config.yaml
model: "image embedding model"
dataset: "procedural textures in two colours, tilted and lit"
num_classes: 12
embedding_dim: 128
activation: "quick_gelu"
mlp_ratio: 6
layer_scale_init: 0.1
parallel_block: false
am_softmax_scale: 16
init: "torch_default"
residual_init: "none"
lr: 0.0011
beta2: 0.98
Rows from block 9 of a small image embedding model, named by matrix and row number. Rows with one number belong to one neuron. Each number is 128 + 24 x the weight over its row's rms, rounded and kept within 0 to 255. All counts start at 0. Numbers have three digits each.
Before each neuron's rows are labels from the 100 images, of 14976, where the neuron reaches its highest value: "top examples" is what is common among them. Only what is clearly more common there than usual is listed. The data: procedural textures in two colours, tilted and lit. In brackets: how many of the 100, against the usual share in percent.
# fc1: MLP up (model.blocks.9.mlp.fc1.weight, 1536x256), inputs 185-221
# fc2: MLP down (model.blocks.9.mlp.fc2.weight, 256x1536, transposed), outputs 185-221

top examples: pink (99 vs 16.4); ground colour: pink (99 vs 8.3); red (40 vs 16.3); pattern colour: red (40 vs 8)
fc1.662:106102137093131142136087123114145106126162135131107151123109114114134129123160162114147137082080158092142113083
fc2.662:156117125127140132127174141146122142137138150205111106116140130087132115124072140158118073099174095202113112204

top examples: teal (99 vs 16.2); ground colour: teal (99 vs 8.2); pattern colour: pink (32 vs 8); pattern colour: purple (28 vs 8.1)
fc1.763:170149110147138129105141129121141141102142111113136128110086121142131123143182111118177141127106162102096109075
fc2.763:104156111147119128123139061134121141157192146129164104114190142100150138142074163133111081080194093172119127139

top examples: purple (41 vs 16.6); red (38 vs 16.3); pattern colour: red (38 vs 8); brown (36 vs 16.8)
fc1.187:096077125135161098137157106142123159129146123168130147170106142143132148119157128133127106101102161093097165098
fc2.187:101199109132120128133061117126146096118148117123149127141106136094124135141079116170138144123121138163115149104

top examples: ground colour: pink (27 vs 8.3); pattern colour: blue (26 vs 8.2); ground colour: purple (25 vs 8.5)
fc1.456:147149123074162104123130104133115153121128112141162121133148155110167147086142161153147091124174168131149147111
fc2.456:098120138161170146098097076103133102179142149148095100132145095094102095183110148111147133144119138101120132172

top examples: grey (87 vs 16.5); ground colour: grey (83 vs 8.4); pink (73 vs 16.4); pattern colour: pink (63 vs 8)
fc1.701:132100091094087126101120130171110094148154098115155125095134139143116150149164125115168115159121144096149148130
fc2.701:116107105141108156105145046139132141127124123148150110139124143191156130065121116124127122145121120208102154133

top examples: ground colour: brown (30 vs 8.2); ground colour: grey (26 vs 8.4)
fc1.195:141135155098137157152117142129162118162111138170145139136155109158095141144089140167094131159169151116131123105
fc2.195:137135107163113134124097148094146102143152126119115122111150102111172126177161149162147135124156123106088114103

top examples: green (97 vs 16.8); ground colour: green (97 vs 8.1); blue (46 vs 16.5); pattern colour: blue (46 vs 8.2)
fc1.238:134095136128137136115132060117167148172144133132146162147115131151157145152185144131093118126135138099139172084
fc2.238:168152151147121120140139203146113119134066160134061104079112107098142088118106052161101103170146123152134110169

top examples: orange (42 vs 17.1); red (35 vs 16.3); pattern colour: red (35 vs 8); ground colour: orange (30 vs 8.3)
fc1.290:132086157108178111120125127170149120103149107143134135103106123134112124145153135119097095136173106107100116081
fc2.290:111135139122105171139094104124107096087181105124133110099141110069138109132092143188116167103110098104112115155

top examples: red (100 vs 16.3); ground colour: red (95 vs 8.3); orange (66 vs 17.1); pattern colour: orange (63 vs 8.8)
fc1.731:130137123103130141086089112111095111115118129102140122121123145119165096127129117143130147181113114101138133078
fc2.731:134055125107121139127105170109129101127130059078134124153095116151125137141190168076123163129094150132131141152

top examples: brown (55 vs 16.8); ground colour: brown (54 vs 8.2)
fc1.62:108114158145089136114125117117128130154092116110138131134132088101140134153145097134107085147142114121150110128
fc2.62:162128152107138152130120142091149082102147144132139143106166121067138124146095149134118178093128128145118124108

top examples: grey (95 vs 16.5); ground colour: grey (95 vs 8.4); red (59 vs 16.3); pattern colour: red (59 vs 8)
fc1.726:109146138120095099104176092125121184119113139102113107125115105157101149101141160103095105147084154041123146130
fc2.726:115137104128141128126093036134123096106130149147111113101176112099148127173129152088150191125103111198103147180

top examples: teal (100 vs 16.2); ground colour: teal (100 vs 8.2); pattern colour: red (26 vs 8)
fc1.5:173151108110118131124097138133116119079108100108145125108093106139094149126125095123163131162078157084109144095
fc2.5:110134119118120125110171024130134198131167129156145136129164161140122114177116150126113066091216117115121138120

top examples: ground colour: purple (26 vs 8.5); ground colour: grey (25 vs 8.4)
fc1.70:123081110154181102122151122142145141122128105137138148168122111168136153111153134098146103112114140103122162121
fc2.70:119199129129128124121050120131118129130143142106143133145104138103111145155062090159138165131153138155132133115

top examples: white (57 vs 16.8); ground colour: white (57 vs 8.3); red (43 vs 16.3); pattern colour: red (43 vs 8)
fc1.479:155120111091118129118073134108151118064118108097140121163088114143130125114148104106144154158074166099143129096
fc2.479:112129132134139112134170046135136193127152155141073124121152171159133066126101129120100062143192127097131118181

top examples: orange (78 vs 17.1); ground colour: orange (78 vs 8.3)
fc1.410:123119129089120139167112123150127159130114134100129102102115130109123132161102143091101132147113120130133151119
fc2.410:158128115092090132111103161104153110101139137127120121138125155070129115098108136136148113114124147114129097121

top examples: yellow (98 vs 16.9); ground colour: yellow (97 vs 8.4); pattern colour: blue (27 vs 8.2)
fc1.602:128107096145159090112231144122121176164151109125125110123135164120155090103139148159115086117168149123137157156
fc2.602:135140128130149114119067125121135054145097145093200128127112120167122135159119151097131177173057111113131127138

top examples: purple (78 vs 16.6); ground colour: purple (61 vs 8.5); black (42 vs 17.2); pattern colour: black (27 vs 8.5)
fc1.287:102108103136131123098138164167160146129156120088151091102129145143097151110085108140092161150089104115124138096
fc2.287:079087111144121099091132104115122118146106168110176092162115114142172105092171098077115057112122150158102148114

top examples: white (100 vs 16.8); ground colour: white (100 vs 8.3); pink (42 vs 16.4); pattern colour: pink (42 vs 8)
fc1.292:140114136109108113123123138115136158123127115110127124117116136144136123122170117113103120157108128066161137125
fc2.292:125192126136116133142059072131129061135122205120138122138125133048127165159100085147109163124105116158151127105

top examples: brown (38 vs 16.8); furry (29 vs 3.1); pattern colour: brown (28 vs 8.6)
fc1.678:123121134099154153153122162118099099140123135132153122105137149108136112109097114137134148146101108102110145155
fc2.678:111109120154126111142112055101148128102120108113124116143152102174158120071124089129142088124127107154135122132

top examples: blue (41 vs 16.5); brown (40 vs 16.8); pattern colour: blue (32 vs 8.2); ground colour: brown (31 vs 8.2)
fc1.24:122093132089096113147167084140127144112118151125116142113158173124130111131150139139159075157166121113104147148
fc2.24:114120145123126112099093127128124061132122159149126115148150143083136105188110182174113149095080146196127117158

top examples: ground colour: brown (27 vs 8.2); ground colour: orange (26 vs 8.3)
fc1.724:139101133160131125137165128115132133162108141089151162163115111113102098110133106093136098123136176119166110142
fc2.724:117177144164111146135102138104107081135164135119119097087139148073124148145146172161143201150148104206104131115

top examples: purple (97 vs 16.6); ground colour: purple (91 vs 8.5); blue (78 vs 16.5); pattern colour: blue (78 vs 8.2)
fc1.452:141099099127146133140134110136114151155165112145167115152122172114163117135116131127072109149151150117122141157
fc2.452:140196124145133143124136164149159145136063190139117124116167092147124129143124098136140149165139115132133110132

top examples: grey (95 vs 16.5); ground colour: grey (95 vs 8.4); red (47 vs 16.3); pattern colour: red (47 vs 8)
fc1.147:134090110134136122114134082115108132155144145132151114127094142153102096137165088094135063138122147105145108100
fc2.147:097161145134153107114119062096155085125140170109127133131139127060151111166103188126130200121126152135113159145

top examples: yellow (100 vs 16.9); ground colour: yellow (100 vs 8.4); pattern colour: pink (27 vs 8)
fc1.389:131125147097144119110189125136122180156160096134121143104114142159129087111151167138110105118151134098119164131
fc2.389:125118127128125129116053096137120021131141125116197128114104165108133128147107152117109176167070132127135125144

top examples: crumpled (65 vs 39.7); blue (50 vs 16.5); pattern colour: blue (36 vs 8.2); ground colour: brown (31 vs 8.2)
fc1.219:161138107149148152094163158113115148124095148140157100131124124168145140109115157139158145140102144157117135097
fc2.219:133104142144154122129163097098130098120128138119123107116118157164139076150168105113146131127096092175086124111

top examples: pink (88 vs 16.4); ground colour: pink (72 vs 8.3); red (62 vs 16.3); pattern colour: red (62 vs 8)
fc1.501:124080126077147135138073121117120094096145137124131160130094114121125126126144151102114153125073152109139129110
fc2.501:119124133138122141127200113117138203132179159226119125091194160108114115133099168138129072086203120129122145162

top examples: brown (65 vs 16.8); ground colour: brown (64 vs 8.2); pattern colour: white (30 vs 8.5); pattern colour: yellow (25 vs 8.5)
fc1.148:161157104106108140130159135167154125177141129169149094168134125131127102142135135145145074116115100139117135149
fc2.148:102096141126114141101100116137149108149145135139152146098114132058171138205088117147135180151097147184118111138

top examples: blue (71 vs 16.5); pattern colour: blue (71 vs 8.2); green (59 vs 16.8); ground colour: green (59 vs 8.1)
fc1.437:135109151110124122128140061113146133181138090116132149145107125112147155126168122122094106115104116121145163096
fc2.437:181141118130121116131138174153126090112048179121067120099116095134131093108108062159115148164124123163137112188

top examples: black (63 vs 17.2); pink (50 vs 16.4); ground colour: black (48 vs 8.8); grey (42 vs 16.5)
fc1.310:136098089121106119091103112163153163100165100122100167132151165106096089138137108142156173138156151097145111129
fc2.310:105069103099113127159134091145139079146122100133123113142124122156140111109132094078134117119088140155105162118

top examples: orange (93 vs 17.1); ground colour: orange (87 vs 8.3); red (67 vs 16.3); pattern colour: red (67 vs 8)
fc1.381:138116107160163087119167142155159138122140130137088143111116106159146142146156130115153107096130159096147094132
fc2.381:118194128127126145117073094121118124129119176126142114158105106134138151159062078179151165130145129200123153160

top examples: grey (75 vs 16.5); ground colour: grey (67 vs 8.4); red (43 vs 16.3); pattern colour: red (42 vs 8)
fc1.736:091080126101138127103078118126110087139135108101133117137124108121133118106125150081118172130090152096091111097
fc2.736:076096141120128115122202113162130178125156164127134132108213122140146113131145178057136105060169133124142114183

top examples: green (88 vs 16.8); ground colour: green (88 vs 8.1); pattern colour: red (32 vs 8); pattern colour: orange (32 vs 8.8)
fc1.286:141141119115169111094111103121143148120126091132122131103087116133150113129166106135115111119123152066146133116
fc2.286:146114113144108112145148067124135153114157147167073131145145182081116144138123135124141127161155116138124142181

top examples: ground colour: orange (25 vs 8.3)
fc1.19:097106087106153113142135130159135128143125152111129125137102145135135097116107150128130078154127126130128090139
fc2.19:111169158136107123097128114103091137104121146141093150139150163048103161183100174161125207105103153127131129118

top examples: yellow (96 vs 16.9); ground colour: yellow (93 vs 8.4); pattern colour: red (27 vs 8)
fc1.576:128113111124149146087135111099130167168152090143163155114101153112110106081159131172072064154162159052122162130
fc2.576:132160109139125137115090086162145074137154168139119111112174138095113138176137139141104149133098116172106110158

top examples: brown (49 vs 16.8); ground colour: brown (45 vs 8.2); pattern colour: red (26 vs 8); ground colour: grey (25 vs 8.4)
fc1.688:130150115143150136175132122129089171137165111154117099184085137164114171141154143110113107103119158108108111128
fc2.688:108156146138130169102102074138147056101103115158142131140157090106123130181094146164134127130092146133141096166

top examples: purple (49 vs 16.6); ground colour: purple (37 vs 8.5)
fc1.405:142117086141147162121090117145125141103091162155139121156143109114108094101092154137090140164089106096110109157
fc2.405:121086123124133130095141090133128067135103117122162140130160146143190143171130120097099128145125102182146158100

top examples: yellow (100 vs 16.9); ground colour: yellow (100 vs 8.4); pattern colour: green (29 vs 8.7); pattern colour: pink (25 vs 8)
fc1.480:123115114127127099097174127108114189179137102111123151107125133130150104101138139135130091136145144089110161144
fc2.480:115119118123124127118054105135136033134143118111196134123106157115138118151122169119134192158058125120142133140

top examples: white (96 vs 16.8); ground colour: white (96 vs 8.3); pattern colour: blue (35 vs 8.2); pattern colour: purple (34 vs 8.1)
fc1.560:153100136098115151119139140114132134137140078100151117141092136136139127140149121138114114152127172073130148100
fc2.560:105175118156144118137087057152156091138146211135119139120137138078143162177115094111128173078097123131144116132

top examples: pink (93 vs 16.4); ground colour: pink (93 vs 8.3); blue (62 vs 16.5); pattern colour: blue (62 vs 8.2)
fc1.695:103118135142100112174198150093109187171152117137125131088148136099132105135139143134122062124136134106121157120
fc2.695:139073151097127134143164021148122150132063129132163121153095074222137125133154139103077123161135127099117133154

top examples: ground colour: brown (33 vs 8.2)
fc1.348:140124146140163122144121085148145138129165136111160144142088142129174112095168109096092088098119131108138107090
fc2.348:142113133133109109134091119107153113116179131118144175117124180100120136145140153138143195097094168118109163104

top examples: red (61 vs 16.3); yellow (53 vs 16.9); ground colour: red (39 vs 8.3); ground colour: yellow (36 vs 8.4)
fc1.363:118109128114152111127158074171081152170143131141123128140098150137169088126144129102090089145136160115140138150
fc2.363:135197108112114112113137158126129113131123180182156123066168128117111070129134117194140155176125093171118106137

top examples: grey (57 vs 16.5); ground colour: grey (57 vs 8.4); orange (47 vs 17.1); pattern colour: orange (47 vs 8.8)
fc1.693:103153112117119136103164102156109106152099083108096159144168127144114152106103103148141126145165098150101103095
fc2.693:162141127089118124099108059087119171093144152139134085095097123131122124148169109118070143136160136123092118140

top examples: ground colour: grey (28 vs 8.4); pattern colour: orange (25 vs 8.8)
fc1.715:091119105151108120159118126134159094161117091126108138147086118128141163091136090123147101156127151101113136139
fc2.715:110168099140132130121149111091116093149128106141143095083163125105145149146136180169110196096133152202137137117

top examples: pink (54 vs 16.4); ground colour: pink (51 vs 8.3); red (49 vs 16.3); pattern colour: red (49 vs 8)
fc1.352:122076143093137149127063114125128076129136102097118142145134101144112129139140139075125183118071152104111119089
fc2.352:086106126125130121117203129130130188118164139145123129116157131116146137117099187090141053073182122136121121189

top examples: purple (74 vs 16.6); ground colour: purple (67 vs 8.5); blue (39 vs 16.5); pattern colour: blue (31 vs 8.2)
fc1.461:149174091144108099116209150112102219138155103144101138111123139100122118122098114186116084138175143130149169164
fc2.461:126104128120124138127143250127137131128132086118093130128142098138124121099163143070141143099123152124120137108

top examples: red (100 vs 16.3); ground colour: red (100 vs 8.3); pattern colour: orange (34 vs 8.8)
fc1.328:137146138133101156103104118119079118142154140110165108114114154088148101130151126132119133163098107104121114096
fc2.328:175102120116126141133070142129118067137091091062156124147084098149139130130153128103126167182065114118123140133

top examples: red (86 vs 16.3); ground colour: red (52 vs 8.3); green (42 vs 16.8); pattern colour: red (34 vs 8)
fc1.538:132141133124098107076127175097072120095138137127111123108131151083125093119123113156124155135118162112117163110
fc2.538:129115112148123110101107178134122127129131066065106127139122115133133097042120116079106137139126117133146125096

top examples: ground colour: teal (32 vs 8.2); pattern colour: orange (29 vs 8.8); pattern colour: red (25 vs 8); ground colour: blue (25 vs 8.3)
fc1.671:118103146102130145155155087137144163129115125125156088167144161122141143128108139165121078137127132086169094127
fc2.671:113152112140122116144140100111117090137151110150085142114160137082172160169140171128151208138137121140139117120

top examples: grey (99 vs 16.5); ground colour: grey (99 vs 8.4); orange (46 vs 17.1); pattern colour: orange (46 vs 8.8)
fc1.106:124084151087136144117092107143153103117117110116140126140115096154144134135164136074151154135074139102096114101
fc2.106:089114132145136128124198105120132185140145134126115129152158140102122144118114173087134082074182150149135159144

top examples: crumpled (67 vs 39.7); green (45 vs 16.8); ground colour: green (45 vs 8.1); purple (36 vs 16.6)
fc1.619:083097116127143121093144154135134141099115120157107156161136132111131129111136163142140131139128097176131155088
fc2.619:124093141119140166128135140141179105135098097160146126152165131104133146112095096114143111156054148159145121120

top examples: rings (26 vs 3.2)
fc1.132:122112150130128159121102066160157172145119122143126131105157137111116113111101091094147083135143102123109172128
fc2.132:123163120151089118110129142114132136135154143117133134121107121090177115192101127181110170107139111183160153135

top examples: black (77 vs 17.2); ground colour: black (56 vs 8.8); pattern colour: blue (27 vs 8.2)
fc1.117:129145109144114139148138108138167143109146091132099131172176145126097115113113132131160149125099156094102160126
fc2.117:114133142124142083133106117154119107134099143134186115148128144131150140157178131123106083095126119154127147139

top examples: blue (52 vs 16.5); purple (52 vs 16.6); pattern colour: blue (50 vs 8.2); ground colour: purple (50 vs 8.5)
fc1.307:130101082154157076146209126132146184149117083126140100136109133146116115110138123143137065138134170131125173139
fc2.307:141176123119128136128066068138155050146039174086130122107122076171133134163117084115128204183093093117131108109

top examples: pink (100 vs 16.4); ground colour: pink (99 vs 8.3); red (42 vs 16.3); orange (42 vs 17.1)
fc1.639:151074116108111143153125112115162111107154114125097183137100127142139102120156161107140141087073134095119113101
fc2.639:140117125142128120115154112141135138111145146198087107107119161082143141163061146169115100109140123183133107201

top examples: orange (69 vs 17.1); ground colour: orange (60 vs 8.3); pattern colour: yellow (29 vs 8.5)
fc1.338:112085138134165118134165129172154131139144128157117161137134138156174135131122149103110121111151130113128141132
fc2.338:118220137139113131121052120121135124122120134104165109170114135126113149137083097171155151133122130122139138097

top examples: blue (92 vs 16.5); ground colour: blue (91 vs 8.3); pattern colour: purple (29 vs 8.1)
fc1.218:132117085137153088127108150127137081106101135098122102129106114129142116110157119115144168132078136109112112130
fc2.218:115144129159119126109150073144114213117137151115105126154108161108127140132094124150109060114196151105146141194

top examples: orange (99 vs 17.1); ground colour: orange (99 vs 8.3); pattern colour: teal (26 vs 8)
fc1.63:134151129156155104104159116118123186185163099105102164116146152116142092159118113105118076103159113115174128106
fc2.63:150158117109147117117159101125143131101067183148130144105148121211138095141104121137131146164067101154119105203

top examples: purple (78 vs 16.6); ground colour: purple (76 vs 8.5); pattern colour: teal (26 vs 8)
fc1.120:128097125112144151129139098143118160180157124151129161149108117130169164130155144130076092135109148126092149132
fc2.120:128202129142117129140075175118117123123119121121126138122138135107125117098105122143148167150141135136140132083

top examples: grey (95 vs 16.5); ground colour: grey (95 vs 8.4); red (44 vs 16.3); pattern colour: red (44 vs 8)
fc1.728:147136118151120075152170098163115185145121135133115149142090138159114127130179145132135108153095143048153109122
fc2.728:125171139113131140137090059114127111128137173114109145095145129103139097176106186140122163092140111176111143165

top examples: green (59 vs 16.8); ground colour: green (56 vs 8.1); grey (42 vs 16.5); ground colour: grey (30 vs 8.4)
fc1.125:132163115145146093080119120127138119144104110108146094120088150133125162143146120141151129167114133107122166133
fc2.125:162069155130141139136176020126119131136128154183088136101164115140125107149164111107079087132137127134109123113

top examples: purple (100 vs 16.6); ground colour: purple (99 vs 8.5); blue (78 vs 16.5); pattern colour: blue (77 vs 8.2)
fc1.199:133117129142130090115180108107109174180144135147132124157122139129126124115164142123116062145164156096122172111
fc2.199:176202134124128149141113109129131103147058152121123120140114076141123145152125101162140183186102123155136124103

top examples: white (88 vs 16.8); ground colour: white (87 vs 8.3); pattern colour: pink (31 vs 8); pattern colour: purple (27 vs 8.1)
fc1.112:143119149084119131110140113120106151137122105089129140142105121131137101114134125104134076159107138078130127091
fc2.112:102137131139114128111054130127128066141193176124155140156123199080126145161141164143141164138086142133113126135

top examples: teal (67 vs 16.2); ground colour: teal (67 vs 8.2)
fc1.401:103125133121146116109153049135165113168169110116154178126104111152161117136196150106103119130093130096149157099
fc2.401:175156143122128122137145224132125110127108171145099118076121125078128082105090090156122134125144121174113117178

top examples: crumpled (66 vs 39.7); brown (55 vs 16.8); ground colour: brown (49 vs 8.2); purple (43 vs 16.6)
fc1.104:093110097162102175153103096093101119107155149102142139123105131180095096099091119116120145103094108116105097130
fc2.104:139120128101124139160103107124163126134116118146157169121168139159119124181165116134134123141191137192161102112

top examples: red (42 vs 16.3); yellow (41 vs 16.9); pattern colour: red (41 vs 8); ground colour: yellow (36 vs 8.4)
fc1.176:146153161153148112153162095122157184090152113106161101109106147168115104124117151106073064133167147080126138087
fc2.176:103120117124129106143071101122129088100129140119138133112158138059113112135103157139121183119080134218127124130

top examples: brown (50 vs 16.8); ground colour: brown (46 vs 8.2); pattern colour: red (33 vs 8); ground colour: orange (27 vs 8.3)
fc1.196:113162141099126117130106149105135148129109157096109153158098123161110120140143157093080060152140150119103117107
fc2.196:104128114113132154129103154096160102140135157129121140118136125079100107171139177141128210115100105169104133144

top examples: purple (100 vs 16.6); ground colour: purple (98 vs 8.5); pattern colour: black (32 vs 8.5)
fc1.247:102119107148134126121172134082133174112134113153162114129117128126094150129161140137142097121136158107096159093
fc2.247:145219126121119124128097165133125102129097185195151127117133172154125120135060135207132170195127118147120134147

top examples: teal (43 vs 16.2); ground colour: teal (31 vs 8.2); ground colour: purple (26 vs 8.5)
fc1.384:138151108150108119113113118109152108112129143140127157112097096147104095103123120142112088095091179152122130156
fc2.384:088105101156151114115123143118131091106104150146151137145117123107137138095174138091123119102170166152140136133

top examples: pink (67 vs 16.4); grey (60 vs 16.5); ground colour: grey (58 vs 8.4); pattern colour: pink (52 vs 8)
fc1.246:167090092162098128165142178119160144139119097118138150101127146136159145138133158154141166161153173090127107097
fc2.246:120096126145114116126134042107103099138107114136134097122162109180158141083157098106151124141110140180117111130

top examples: blue (62 vs 16.5); green (58 vs 16.8); red (53 vs 16.3); ground colour: blue (52 vs 8.3)
fc1.425:151149129131124117086106149122104108111119130140106123104117146125180091110131085165124149183095120111133131127
fc2.425:127085147122129120148138172126135140133129076081055138134129153100121112126166142061132130118142167141131134184

top examples: grey (94 vs 16.5); ground colour: grey (94 vs 8.4); teal (50 vs 16.2); blue (49 vs 16.5)
fc1.36:107155116181160073161207115153145176172111090109090112132132107113127117138140105156114078119150165107122160154
fc2.36:137154145154121122124095067117132077130054144089165133124120072168128140178160087105146171169048125143133133113

top examples: white (80 vs 16.8); ground colour: white (80 vs 8.3); purple (37 vs 16.6); pattern colour: purple (37 vs 8.1)
fc1.498:148126107119110124102172106117108168163121112110146104133108153147131126141172144140104090151138161072146152125
fc2.498:131166139120132113120050099099146063127142203119138137132121141052145139167117131118132194089054137152125116099

top examples: white (97 vs 16.8); ground colour: white (97 vs 8.3); pink (42 vs 16.4); pattern colour: pink (42 vs 8)
fc1.390:155098151106113148120143093110131150164115096088131144136101134161161089131161113145091114148100132109144147092
fc2.390:112157131128134129124064156129136079130155171130143145139118163064125150154133152131130200108094155151122132141

top examples: red (74 vs 16.3); ground colour: red (73 vs 8.3); pattern colour: blue (27 vs 8.2); pattern colour: white (25 vs 8.5)
fc1.503:130152120158105123168157108111113202161130158151170123141148120121117149108115119173106085134162128107128134157
fc2.503:127087141117118142138148068132110120122105136143211119147095143175126120160154156146086106189103143094123096157

top examples: purple (99 vs 16.6); ground colour: purple (95 vs 8.5); black (39 vs 17.2); pattern colour: black (38 vs 8.5)
fc1.748:120155084141138119157177107113114138098115140132192106143115124135129159128154131167127117147129139125108154097
fc2.748:133203115122142118129130163131133112121122185196169124094153203142120127147088159193138161164123110109123106161